config.toml
arch = "tc_resnet"
mixing = "mixup"
loss = "cross_entropy"
Rows from block 10 of a small sound classifier, named by matrix and row number. Rows with one number belong to one channel. Each number is 128 + 24 x the weight over its row's rms, rounded and kept within 0 to 255. All counts start at 0. Numbers have three digits each.
After each channel's rows are labels from the 100 clips, of 14976, where the channel reaches its highest value: "loudest" is the band of the loudest frequency at the time of the peak. Only what is clearly more common there than usual is listed. The data: struck, bounced, scraped and rolled objects made by modal synthesis.
# convs0: first width-5 conv, stride 2 (model.blocks.10.convs.0.weight, 128x128x5, each kernel summed), inputs 0-127
# convs1: second width-5 conv (model.blocks.10.convs.1.weight, 128x128x5, transposed, each kernel summed), outputs 0-127

convs0.37:079079149111097115080108140110084150126096126134123084133121104135109103129124100128087061142095121121133141162117123118103099153127129135077122095080137102114112121125103060150102138142104057104143119130084132114156126119115125123163131155118123139093080118141104115115127139099094117124130137118130119122099117123110125137118119157136134135126131121132103106129126154058109104108154
convs1.37:135127130129128126108123128125123126131120129127135116113119132139115125134115131134136134137130133155104175178118149150124140188121118164168168163139100142170171134169169172137162159165166164120136113144114116112131111113114131133126115141156129158157121147155125154122155167116140154117120121119117126121138123123129130141116128126138186127155192112179193160181127145185182156138089
loudest: 250 to 500 Hz

convs0.47:098088164117134115106127128100118140124114114144131105129109104141118119129119092127067051137122125110146140162092115127102098140127127131085125093080116068121128112120087068159098139147124055081145111133110142121143123098128128119158133146120124136090094093148107121102127122076091134113128139118125136134107108098100135130108133134125131120116127113124108125107122148058100123112148
convs1.47:135129128130125127111119131128121127129121128126153115107130148134122111151126150152128130151145150146126169183121153151128148187127142159166171165137104134186167138178182177152165148179170178120148115145117119115133113116118125127127117148172116172170110157169125166123165181128129169113115114113115128121129119125126132139119144122136155116150167135158166155156125138160156146155122
loudest: 250 to 500 Hz

convs0.54:094151146126120132116178139100125076133128134134091133098139104113124098127132127123168123106128153160149164140153119129133121154140140097131139155131180153117119117127121139140162121139193147161082119081135112102145123116114095095121138145101102120146151133147152078103200123137141124105129126126116110137132094122132113085137120157089128124118093095141153134148113070107141117115053
convs1.54:123129132130133132120112137149154149151150164126195099099150199115161106194146181190170157154182191138168137133124143122119149131131190135128133135136140133130135140135131134123115173129130127137110182131150144183121160179168106104100140125142142136138110140140142135138138132149152141130149153110155123134132150128123127111138120140132138144132147128140151136155143109154147124125156
loudest: 500 to 1000 Hz

convs0.74:130147198124139047138161140151158159112122108131093105097100147121137107145138096127149113119131151176133124157131139120136130120141155140108172140106162134104126117149124115123146129138137100149159115108130091065138152127071154159103120109111144136146144095121141104115103108134129120124163151168137134123142073132139157120137126175137148124132096085131123124145121138123137063094157
convs1.74:135131146135131135132127145166151167132168121126133119119161145097124090140144113134156145084127147127141153097119144134122128138149166171155164145123165126168166113149156149135166130152133152112049152119108110145152105148134136133059100118135115130124147169155125119135072064137144137140144150157157121144135154116136104147148121136117167125108161132167159165153110110161162130117140
loudest: 500 to 1000 Hz

convs0.126:083112132121124118107138135114100132124106124128151116084131080132087074091083113098132047091125095095102140116104121099108076105116125090081107091106164129155129112112116091160123144113116067092136095128112136121142131122109124119156143158130099141109089129136112118120153129088116118115122136134128121121087137120111104151092119134146116093146132139143089106136117127089137154127118
convs1.126:142129123128126130115131127121124122134128133131136132110124126144122136131133123131117119143120154177108182160124165159103147185150134149177173177125101123202120123197199197151165155195193191125138116128124123116122122117118125129138125132140125143142128135140138137126141149125110140143122124121122139133129125132139141127125140131145150134143170116160169152160137109161157141130118
loudest: 250 to 500 Hz

convs0.59:069139102126125090115143140098131090101087101107120100110149094127129120134123134133086126124132142167141145111124114106109122104131131104121130155128147114124128120121096138139138123129145144142085091103137122082150135138089087133131151158096111115125147107137100072123146114128128125127141128124092129112140048108097126072104106120074127117135105090126109133139105085074112093107068
convs1.59:128114122112117118137127116126127125133126121120196116115153195099170073187145178188157149138182158138155145114130134128112139130141162123140117128119131117134117127124127127114114159124115126136101197122170168201133173198190120068091156109133133134130129140135154127143125125149117132153130130119129128124140125138123140122123135128132135148128132131134134132144128120133133136114161
loudest: 500 to 1000 Hz

convs0.61:065119140139125119104131144116114150116101123121135092163117099125126127123122114105078089157110118123118127125157089120091116086118129138123128085090146083106095094108126100140129127129055087096122081125108129117144135108110108129137136154102103120118084078139089150091077105070116113148130122123140113112101161131106123152105127111157129120136129145145076106145101148109130122114156
convs1.61:150126129127123125129133125117121121133116129128123128119127123141115141119129115122124128125120120162103181163123145140130137187139094171171180182139090148180143129175175183134159164168171164125125129149123122129127121129130123129119123144133137138132136132135137130119136141091125132139121121139121130128131127120135125141120127124141177128120200092177199164176135144185179147128089
loudest: 250 to 500 Hz

convs0.117:067131125112146129091110126147113179127122141113085135154161085126206129096124133130044185144147112151122151150150116137112110121133121107181113164186144127122147128133167166128136112107171176149115124135173124142137151148153139085164099143131121105135135116133128123161135130172136143123130136137107114136140152110105132144144124129114115119127119123140132164114128144100135119141159
convs1.117:087111098098088113154138108106100098137099123125176111094150186105136076173123163168141132129179122112153085112124089083137123086109154121090110090120125115130126119090107090134139141116071124124084158106133138162101131159158138122094117113119085132122138128135079124117111114135112124126107105148110135117120112129126130137115133112134121093114097156120095133136102137107108110133168
loudest: 500 to 1000 Hz

convs0.6:154139162127129143134174145127135119131131160144077128131167151120137107138090137122137130130128157157155147172115175137161127158128164102134148129113164148113128115134140130119132085151180171146112126078126087110134143120078093098121091085140157091144131146147143148104176126112142127082088153139095141150132155148149108104167149123100152125121098110103170120143146101140138090131107
convs1.6:067173146150126165088110190202173191168183185138159148106116166124125127162107150158161139154149176148170125160129136089114130133097194159098140117121147118108156127122116124119115162114128117121134120116122118118132117118115128120114119132118154126132097119108104129141149138179155122106146146127162131144125154123130117123154140128122136132147131117130131119143126114130134127115133
loudest: 500 to 1000 Hz

convs0.76:149147156162138067177159147127162128069105080094141155123107122124106114144171131146155107115116148131124115150157129128133169125128136152127161142133126140152116159150160110129170135118147113136141145119123106084143112154123127100138150125125129129144151119156170104157138149152137109131151136110156152104148105139141136076134089227151122120134112132167140122110092114139146155111104
convs1.76:118134141142147129148138138144128143149135143129082126121185077136120127078171075078148174087076175138169160159111161093134140155113159161110157116114155111115178121112119122128121140120105118114100106127113108107151106105102123115103110146140100132149116135134118145118140135160162138128113114161122131123153118117128115141126143113127095116114086145086087098106121119088089109133177
loudest: 2000 to 4000 Hz

convs0.51:065127136141148117106107150120113146113105133110152095155114117141116142144115120099084094139129129113125144147126106118120107124120121112125123078072093087130108093107099105157123141118055085097110086152129142123129136121140120110135123144122081128123089075132090140077084091075108121129117133126125132113114151129089106149110112106168132127148148145156102115120088135077138133117130
convs1.51:155112119115113112140136112115115116117113114114122131122134129141125125119134125122107118144124143171106188160137154161100149181165103160176172186148079152180112148182181188138155155176180170126141126139130129126134131126128125123132128144140111147139141145142151137099141152093110139137118119137110121111134113126119131130108137123129153142141174120159174159160151105167162132119104
loudest: 250 to 500 Hz

convs0.2:092128144138128143107130139143113152125119151120139141163139056135139129090110119080064136126129088115098138118153078135137115088102103121156130114116139087140125095104145139127131139045092151110136113133130151149110115110146136134135099139136092132133109101064098162125117135083128126098131075142134096113120174126104122158122114111155102127130142156160132133138091134102133160141141
convs1.2:154118101122108114156139115103095100125099126119137128124117139130138108134121162136137119143165134169106144141135149136113172148153122179136190174135098129187129143182182188144185157178175170134115143131141143141132138142144133141133143113139084150142154119146140143080148144115137136141114117154117125124155118124130128142118146121137166123143166134164164158157139139156163140142105
loudest: 250 to 500 Hz

convs0.65:113119141131130134141133126162145169125124156122138129144116116130144146141114114088098119106131156144146132140130067115165137093107107123146138108105150108138120096090120133166117157056132123115137114158129145149111114085131129121163127141174073152128098110049140147094132123076120114126129096158143120104118164114077127167104111126161091117132150156170138130129098145086120149150131
convs1.65:156122115115113119114113118116119118121115122121145129117115139127124106142122126141127125136128152137129150128123157157051159171153137171152201153092100082192145107182182188149183132181172175108106104100103103103120103103100129136135105109141060144137152142142152137093108116110117138151122123138118133126139123133133141123118127131139130114138140141135138127137126100136133113132138
loudest: 250 to 500 Hz

convs0.21:079114141153120142107106140137095136135126143122145115111124076128105121088086110093089078094117095072100123100122093102116094091119120085127109114104140103157119091097127112148138137093088107096124088132113140137130124125133132120150138161125084132125104117106104136114074123094127110092128091138147092102110163130096128168087113132156109096148128149151095117137101127103137154132125
convs1.21:149128118126121127120139125116117116132122133129132135122118125141113140127130123128120117138119140161112163148124143142086161174143131163153182167118091112194074127191192190159171183188183183122134120124122121119120120120120124120130122126135117137134137130134142131108136137099104134152113116140119139127137121133137143136120136125142160129150173127167172166163138087164158144138113
loudest: 250 to 500 Hz

convs0.127:068125122135129096098136133149138152111098098106057111149147080133170125099121121126069155140140112132116143137151090127101100117114135086158116182199165152107152150148168150127142116106176146160129109131149117110123151133120153095156111149123092102117147129129118094152115111160126142125124135128125126118145114102112167109122099142098121103131113103148115174124119117088143121130135
convs1.127:089110108094085113163131111115104107126109123120158094070166173086131060154141147156162154112163137097146101133129105100104138102113149133103116101118120115135108115107117100137152148121083130129088180112135144183086136181174142117076114103133100137130136134140088134122131129139116134123104111147111135115136112135124150135111126120141149101112114154144112156139095136129134117134176
loudest: 500 to 1000 Hz

convs0.26:071131145118121075118104135123099130114091110089063103136127092124123130115116102124093139143119109102108132143135078132094122122127105115141129148153161137097117136140151121130182142129107138165114075105122111110118149133122136111122110109110083130153135120114130074117047100162149138107140110134110105108146150086083147141112079126115124123105108113134113156140101117095109094102128
convs1.26:135118119112110120150144116114108114136113131127149095100151175101165086157146169157166150094185155102146102123121130095122159099118147170098166113103137102145129109125129118139165155132098135138067187112144146188095146186178148158096140086112128121111163125125123119117096100132125112156119117160118128124121123122130123148119131122134166109118146133153144158153108126148148131125141
loudest: 500 to 1000 Hz

convs0.121:079135111124136140086108120129132160121109135114071117161167121135182141123121125134074168145145139154149139123141100132127112120139147099152125188201149134126147142136161161141146134121151187161139109138167134166121146143156158073159102160138121130149162127143125135168128144158150161123116123143093119118153164119082128140137113126100122120134117142139139173113103150130140126144150
convs1.121:118123101096089111152129110103094088132089138121145141063170164134106081148126145145139124127164151094157084100107132103093141082107155124097117087120136115109144120093093087119144149097104102104095138119098108137082094138131152137090079110107076123113133127123107112109109105125108119124107102148114154121117104153126156111129111113119139109124111147133109146141127114126121106138189
loudest: 500 to 1000 Hz

convs0.16:108149171162135141149130146154144118142167160119178128160154140139140156146126141117103148142145140174131136126182106128127165097147166143139158180178127130135152161156147139127179124130118165152156113138129153145097150150121161112129110149155130125172181115144181154169117119153168152111133142138147120126165143141124149165146116107141127132152134140169114167152111122121137174137143
convs1.16:149149112125107142162119149148133132120142139137153175150185140134136100160145157161142144143167147154132178094118157149057170153179130142175160147131150127143149131133130144110147113137145127132114158158141144159144135157155142119102134158100091126093150123130154088117072092104138125145133127169129122116091118136116132142120117132110155144118162117166163156150152097159155125100138
loudest: 500 to 1000 Hz

convs0.43:076108141121110108082115140108087143123092120139127081134135100127094120141118120128082058139109123115134152155149115122095096138123127129082124086071137089116118117130101072149108136141116071081134088130097132128152132116105125126156137161122127134095081094145100109106154127075100121118134141124122127118102117113107116133119126145130134134119128127120098103119115145065098112103144
convs1.43:136128128131125126116121129124120125130119131127141124118127139139119124139119129140131130141131138161114188175115157160123141190120127164176170166136098137171167129170171173148164164168169167119131118144116118117128114118118131133127117142158130163160116147158127157119163170112135157118115114122111130120141117126129133137114129121137173121145183107177185163175125138177174160133105
loudest: 250 to 500 Hz

convs0.75:132113161160131184097097147148104145154154183148140138163123097131136132100106133098061112099127094104095129092138084105093108093137112119139124094106135084139133104136130128138125139133116125101136147125128133173136129095103153140142088125134136125126105113123073164094113121072113097120132106165129098111112184114131139186136140088147146127137129144132147127160155129113119136157127
convs1.75:159111131123127115141139115133129134110127123117128174163083123153116168128105130128113099130137137150112150063124151160145147130169138147168157153123147124173106128148154151122139128158134149123083126133113117121145113124122141156138116114124160124107145144143142111136083082093123129145143142157143118129146140123121113141142119129105163129103188120179191181164147114182171149148063
loudest: 250 to 500 Hz

convs0.20:088152144150144117159119168146142118144150150118152115171151152138139155163113130095057113146147128156123135148165091120117157113124172121163147145147088085162154146133137147127138130109077151137132139149123160125093131140117153117101103135143098118124126100114109176156118102121133120121127099148147108113137122149160148172073129074157118129143149161179117144120124118078137148138153
convs1.20:133147140144126143159106151152145148122137126132118132132157153139137131119124147115129148148157122163121179107111148166128162165175099139172156155121137127177119124161166164149168104174144165123125148146138139150137141148147136126138138153131137145118159155150146115089100117081109141151130129152136127126101128135129138131127134133119172121143186114182186175152148138180184151162139
loudest: 500 to 1000 Hz

convs0.66:110128138127128142125140135149130157122114145114124155095131073131132083084127119081125147075126096122107148099140065103134130068085119132142136123129160132138121103091145126144143144035132141137144109139128141146117127129140137130136122128143073137138121125054138166109134146112135125115132081145146086103138160132118128147122113135165081127146149157161153132146098138126144153143140
convs1.66:155118108111120118140129107088098090125095123122121121106131129129128105121139123122132131126125093126108115123124131125119182123139118194125209154098119102183146093178172176150189168170168168118111115118113110111121108113109137139135116101128073139123173119129154125112125123130138126171121119139106132122159111132129142140115136134135153097094165098155166150145118126159155140122143
loudest: 250 to 500 Hz

convs0.67:135124145159139199125113163137111121154148173159145139148134102143122150114136144104109113083128116090122106146103123113117109131143137101144109090072128109137117103129079138145129142155144125099129170132136129168117127087102162127123093115137142121141114124144090186082148111078125112126126123169131128124111201124138129172150162092150155116142142133133151122128179129103115102156134
convs1.67:169128140136142130116139132145140143118143121126138174163078136150129169141110135138101104134139131157115153089136126151146159139164138143155155150130150122174086146152159150141139126163127160129116126148128126128139132126130111124131128134127168131117148137144162120140106097117086131158153152147159115149104161107129087148160111132108163144113180125184182185161168125177166163157089
loudest: 250 to 500 Hz

convs0.3:111119135123135144121127144158128163125117154116138155118135057134129101076140135084067130085127094108102144097137090104133132070099126133149132115118153093133121102098140137151138151052129147120142121148130147149124132104145136137145112127142098139141120112057115165110105133089137123103142094152145095119128174119110130153142129114162105132144150161167160146141113141091139148148150
convs1.3:154137105131123133168150128100100097134107145136128145138120134124130115124131150124136127129157139142097121135137146124085184129145116180127192166133102126178140131168171170150187163165161162117121123123117116121123115121120129140131121114119076117119159108115166127078129128119139111169116116158124125125143121123128125145123144118126179110120177111176174164162143109170171152127106
loudest: 250 to 500 Hz